Weights of a small masked spectrogram model: width 192, trained on phrases spoken by 400 fixed synthetic voices.
Rows from block 3 of a small masked spectrogram model, named by matrix and row number. Rows with one number belong to one neuron. Each number is 500 + 25 x the weight over its row's rms, rounded and kept within 0 to 999. All counts start at 0. Numbers have three digits each.
Before each neuron's rows are labels from the 100 clips, of 14976, where the neuron reaches its largest size: "strongest on" is what is common among them. Only what is clearly more common there than usual is listed. The data: phrases spoken by 400 fixed synthetic voices.
# u: gMLP up (value half) (model.blocks.3.mixer.u.weight, 576x192), inputs 96-191
# v: gMLP up (gate half) (model.blocks.3.mixer.v.weight, 576x192), inputs 96-191
# out: gMLP down (model.blocks.3.mixer.out.weight, 192x576, transposed), outputs 96-191

strongest on: high voice; rumble; pink noise
u.161:464499446556466530494507467443496490509567520463498473424475531493490531492510513553521505551483539489507509507475495515470476534499483512513504480488485493517525460515467492477491512550500467487544494513488508503519489495501478515505482503500463524567496494488500497482494525528511478521
v.161:510468490502499504464520488510469517558507540487519523517483515506486522537467502472527518470498452484481496461520486515484494473530457472497482547516486498459495557488485476496483516514506490508489526501481483509507505530530507513505444511529486504466475479489500460491543451503500485521
out.161:472499498489513499490512528488478507524488531489498513539505458497496466501478476489498521427490478501510497540502512526500458504516501524471510496442490521474513554498488528498509513528521504500507466475547480526487473505531506501449521493491486513501490468485581501476454531480463487522

strongest on: quiet level; mains hum
u.531:478465488491478581499493484480564467466506533498515512512474496528486480518529520571481491475493517465496526463468494505484451528519532512478476511492510458495550505491470552500508504499482472514509480509504506483538507488536477499493506524475502514519553476543502469495508497533506517512
v.531:462510483510476508514482502471489493509549509528480545548446531484497527547520473479487506481575481489472512508491469497514489471505497482503451534499517520508573478475493506496492509471518487512512495475533469509507482517508508490476481514550478520486558455533512452519494493510539525537
out.531:450507492494535472530511503486466511478516505542454471509494505540491589520518497506479502495514479484522500437513490453522496504491462470535467528505525535468529506472504496467506512506494513525542477512506505477504517499484479483431491474475467485511563476518527488501515512506506472480

strongest on: mains hum; thin (high-pass)
u.89:463507488485533482496499539542476515507545498519509496496526494504541476485485501450458503454534484487526459523491512487503507493515529442531460489502501482507491480467490482517510472504504540523528529492491493476513479504510498492500499524513503518496468506499484500502513520482545519486
v.89:489513517455495459499523496474510457533468506525485554481489523490547545497492480518449480487544484461499471493499519518479523537502490534511443503496523470486557507486501480502492508474541454515463519539513550476548496516496498469492449528491531512513496532466525503502526484528528457517
out.89:463502471463525482488528491508505498515514457511491523433525526500467515513500495537508514503504553502564469494482523462522526515484539547508483505525499488484510500447495472501496515535493527511471494489491507471534519518509455483513458509467504500505512548509478496534499492471546537500

strongest on: /ɝ/
u.204:510465507539508541486489470509466524480504487449514461490549475514478489533489492476509523484525513516508487484504527472517544497481516495474528554502484472502518473492481507482513501475531520507500488473526507493543490485478496485510500485514496488514521490489522530499505499513543444496
v.204:509497502527510545513485516491561468497537527522440484576455515504513527527445504538461524545519460523527461496474485505516536544507523515527529508524511508474503532468465539523499517507485508484494494525516503498484439499500487515511489482522496500505526488462494507466500501487469509457
out.204:534493474491522481499498496490442483531528504497499548495471457532502543540515509499467533499475520507541527522526488518491506490515482482524468547496513508531503512509511487490476497550481425562525501517498489459510515507514484520493502486515482517520444490463472509483518500522536497473

strongest on: /ð/
u.371:502464497498454493495500528509531503493471488473550539517551476450495529491514521483479506508513488471484517512463466507446477512524490471503511456526455522519486509497500508513517471481510479478566499490477511500557458477511492513488516478507486502488457515504518517504501498507532530528
v.371:553500442494475501485511457550497501495497488496462525487482506518477524527500473470539490506507532495493501531508501515499516457530503473463460477487470508496516538523458544519502511483511447492513452466532508504458551535511493477516527540454471517477529527488456477493494497507500509539
out.371:508505459492518491487515508501571502473451497509512499491477487497568460492516492480553499438503475501484526449518503503493422492429512511514540503469524498466475497492499493513496490516498484499465530499482512506491519495489442487513511524510523488454445496525500490516492483487453510446

strongest on: reverberation; child-like voice
u.361:463463539489492489508515449463518502516518510533512467489496455506542499547523473499467489454498472478483486456525515509476516497498499529462457514492463508505526481481525515553512522533489466509537512492510513521496457495510513516478481490539456479512469481537526502488490509539502496564
v.361:518468518464532484528529462472517521509533521527513488504516486506533498570504491506496522499519466504517528461502516534511511483464431519458455549505490516469519568468490502518467500512487492496527486518484531504500453499554541481487490515536486500496523472504451504518543486495477508506
out.361:514492458466513488523511562500548490541536496503525493492501476499481503536507487491480536516490526505483515445496536512531535496496485524475485488489481571428532521503506510484526504530517483525514498490522503519498486495502511514413455529502475519506490485500544509491481512519476478477

strongest on: mains hum
u.183:496461522471465519507508493485518493520552516496492511509509470527522455480483489521489481513502457472442534458476489497516498500468522575500504482463547532487502514507508506523516493485501528479451524497508480521481455495514494499501524501506439479531447495527504512491519488496459521505
v.183:504484508478485473500537485520504481518503504486532462502516451527492502486483448511513462486520509495492503481545470539480465512508435483506485500509521528477515509515531504457497506510567507477457491483442526467496545510474506444512533522478484522497489509512502508505473487492552501500
out.183:489501508487497464536510495506505485487503462473520473481503525543488500469518507493497495451520516506481495493521515482503456499530498455488445500506489502494507516486502491483492458520501506529480521515442527520550539462470457484492524519487502499493473531475497547530505520495550490542

strongest on: high voice; quiet level
u.153:474556463540521560497471487477554494486531518513523500501500570545480504490520503514452483552496523485506546513483515495471490504500498480508524479483459477458495473493530470492534490473464490501500527484488531494488501503522477504503449505492488480510475514499501500505478453505510527560
v.153:524446503501511533494474507483516501462513467513500489492500459514474550492498510485487498503500502518505518508466489508519490481506531444521468494486523476542512502490489527484516479484508543522476522518542486479537457538479472513528518477444505519475451510491508477507501444500497527499
out.153:532469539515466553502527511515506510487514496538513502487442510523474490519517519521464469510493502511477486465477481495504485474501470459491475467530496465522476487513514502478491472485521503520549503527528515488533504517533552515511514454468471479510531513541494499508493471499538503488

strongest on: mains hum
u.355:475473515520537520505505464509512508538512517452504529488531474493541512528502504516533501473500462488524483474515490494515520514504485485486558533526486508432513462520481523484526501513498474491505470499523547494522532503496527502476465522507488506468481508485486519480476482461514507483
v.355:538537475498528492484468519529473505447491514476503469559475509480505537557503483504493532470511487464472474535511451507486495498528479505455469490497493499465547511502501494516495517506561486503501478486469504478472531541518516465497476529501520487455511482510460452485500459480512514529
out.355:496481527501501509488538444533561510503497499490533490473444534490488490510501470478515492468512461491511509522518472459505497507517482483520556519512509483498514447503492482502472535514494470515489472511523477483461537516515535478564476492508502523483544493527512461503499524484497490460

strongest on: reverberation
u.143:535450514463469494510524509520509491507525504502484525483474481509477475500508498485502497528486453483470525471475494491516514526471515536481514530519506499483479486474484493527502483508511515477509527482512493530531504497563492507481515493513481477505509498538505516508524475509453465556
v.143:516502545510478548500471526535511495578536527533542516530460540522512510524508512501482506518500479486518487449440516504508518510505502503508530466534514465526499479498522484526490560491484468533516538506542477506474505556492475506506477479533475484500527482520497478488453506462534522476
out.143:479528519519550483505512544475473570486508470442482525477497526498486492512506480477475513477497510492484501512506454508526503496494538512495487559509520500488478459477494508517478470512529513489498515498538490474559499507484545479488508514491536491487479520465484539527470494456509496509

strongest on: /w/
u.123:585510523522479506492500496492477510520491518495510493466532494489462517474526509496513522528477512495466495514538474546499523477495468502527547501506485512494480512510495524452491543476506432462522464473492474471503502500531512462519488513496475518513499513492506517476432470507517501523
v.123:467481504499523485513497442475532495499509496517455500517452530537477534519500525525503472519507462531524486486492484502462502520481509459515425534511536472547480577469460488476516513492536509540489473520543482482480474524504497504506487496511515484524510491494499477475525472454507518506
out.123:424499510497562487530512495526500518485535483517477524516485530481503505482503487553523521466501516498534484503505455501522494519512496482521507523501512507521486546528519478487486489466534564504484527499517497495512522473498464485508474524521481505495503521503476560522500537455516486473

strongest on: reverberation; /f/; /θ/
u.319:476478502509511539515492494477536508563470493467553535468508491527497493462507495473470512496540495450504483482497499482527508497493560514505487506538524463526476461536449473527522459484487482498538506478508534537533468488512470489491504486514505471457494533523477529519528469527492498501
v.319:502490508498508498493503479499494477513519504473533528487545497526494480508503525478486502481524526531508490494541532497520467465464499482510468499536544468480491523523451495514508512521458465522511562528477544485520494489500517484488540507554474501537490495483452496510514516503512493491
out.319:506532492478482527535493500519461514541533511501531505550537463501499534503513519517478493526485493495476496528516451515478541518482463527512498462505514507507535508499478530487504512483518481500517458494495507485441502503559508528440532500468473517499504487535494517484510525533511487534

strongest on: /ɝ/
u.206:534506496499524481477470511487507497472439491474484466535488478491479506495493504431500494544516509531512504487485508463501501529557517443524568476500513501492500516480547475490497480542469489495536519534489512509514500491471516519503528495484534483532487481480510499500502487506510479481
v.206:492523549504508508510541511493513484499524477529503485499495503485541553509494461515529485482524497522550498462495468463456566500496517507489479524519512489427483534488482511474506515460503529522508542567530471474488460480482511525514485493492544480525475473510498526494499516451472465520
out.206:570448469503539464520467539490484463503521502525548496509492529514476486507502503499474510528483499508456508496479493542535528515493490490522471529510498484506472499535487462509498463508505478502475486507545516484479483525528431503504526485516518501539518503515508511509529491530538498505

strongest on: high voice
u.411:473470510523510481496477505492514519482505503494491471501499512496492439518482528468472498522493506524500492506479464480491528526534505522457447513493461497538468457522514483506508528486463546493524518465468516508497495467512479507471475518469474501531495496510498534531543495531509570528
v.411:533471509479519490522459422510486517489476483530564520506483521504528508468493510489485509497501519462514484516538511490478519479516535523505527516499502502477537517481514482474505523521483531512506456510495526479452470485517495497510513485523510487542514475528517493482452483518494559527
out.411:485525478469513503489478483497486489504499514542508464524513500508481514477504528492473484487493493513526498504483483468560487507519547555516512524500503496512495456478510505494505555463550527487510480495510514503482496480516506498496468512463491531493496507510498506506467555503477514569

strongest on: mains hum
u.516:560508476513503509463463522497515484485503522500519506540524489490504494507515481500477520435522482445495459516476503461484553520486499502512492520519549474480526440525502498503471508517530495534463488514505518488506462513525514484542518554503489496484474505464494449458491488481506529506
v.516:458472467470520534530535460513521491519509519470487478481497502528481471514533538509518538507480492518484551484515485493488476538463482451507541486515471530469466530478493509505514523514511490511474556527492507497483534519500446535480504507518458490537453446486502513497532498501491506483
out.516:482502512521508461460485527493487511537511495467565509506480461504501492514513507473478518487518505482544467510543453492517504472470492533492492483505522454492495448480519489491496497516443495521516485484517453498500497490537478478563452530527503476525507516480462477514507530515485503462

strongest on: high voice
u.378:526478512538483501489496486485505485472547473492476467483518492475463513517521505482521497489481520513504520538481491499433573528536480517523468523519471518500463474522542497489517493478477530489569474499499493483508513519505492515470490478495487514539527479482510517537525481556511489507
v.378:534462510492534497494519475521453520535487485516541514457518508510500483518502518470512514475506483466487512536509548488492484521461482494550470519502471474461518526480549516533491505480497501548555528526487479487474531500479517485488482478479555477528521520487511443505482461501500527548
out.378:505548471458523507476528495481532469513531524505495509475492488493504521486440532513512496484495519478499516474499497469497568526527519475557503514530494518485504493552498502502510510492488537420454535524527485490533484515528459480484512532516521508494497507454485527513433501510530506497

strongest on: quiet level; thin (high-pass)
u.328:492508495494499472464519539511476498487486519479513558466493477471501486497483530492503512443509492492517438508485475492466473527497525498511551480534495509499532477533420504514468478503511497548504486483507506473466486537484502506560507513509475492517454509509501468490502488449520523486
v.328:521495470503508506500497474472524509508520476522511477486489446546496556500460502526541449525518535559482489470488482508528450505515492480485501492517547508483493511483501503478503512473494464471533465471550494517528532501484528480490492483565479484483507525503501508485488489498521454520
out.328:467520519511505464471496481542508506498497540452496478547546487444490469510486494515490508503474489479516509502531515515453481521521502484531515496517499502480542497525470530526489527486560538492475483482449532466486536539487516524519487484539477545505487475523482450468491497476451522493

strongest on: quiet level
u.551:504507515515515536496496515487477508508514476503521518502525452471550480519481494473485520482530480455469465498496465438515549494510539528501502527513581468492474480534466484506500466512509461502522486506483504517479511491488516473514452509505476521431519521544488506520485514488542536514
v.551:488499524487542514483499431485467512575542484501488501504515479514484493480520513476502484457490491499493510505512548524525471523493482448489519526499545543515521481495496507497488491515493463501492490508489532501556507479523499467541506480540508487452479513470433495503498484499467479491
out.551:477515495480471488499498509473503489484520405544513473486470488539507520506504475495466502505503532491493483487489507497529488470499530513486510486498511459492421517527509467498503440498474477522481497517500526555468464483492521484521482510488528505484536561506487518556486493519538504507

strongest on: mains hum; thin (high-pass)
u.460:504481502482494492512496529518464521475479488479493478537520473523522450473506537480531531506496478515529504535542506504504526487542517427489486516471506508546520536445442466510506502499451504537522480476496498527511468497499495511477532521468464516509500483517500513506485518490515492443
v.460:486501524485461482470514516512486486472521488541486535496514495510510524482485474547482485469501463508522501469513508525472512491475496463539476509495542500488499495492507492486503502504521492536465440492496460516546450493505458494512478503496518539530489523512472506497490520480559519506
out.460:514485482491491472463470566465457492505493491510505499483539483497483503523526480508508473491487518501510492454507501513503528458516506501547461483537512504537499486500479496498497504546533540503500460523471485482554501509460464496524464461496504477507537509495495481499482460506534506492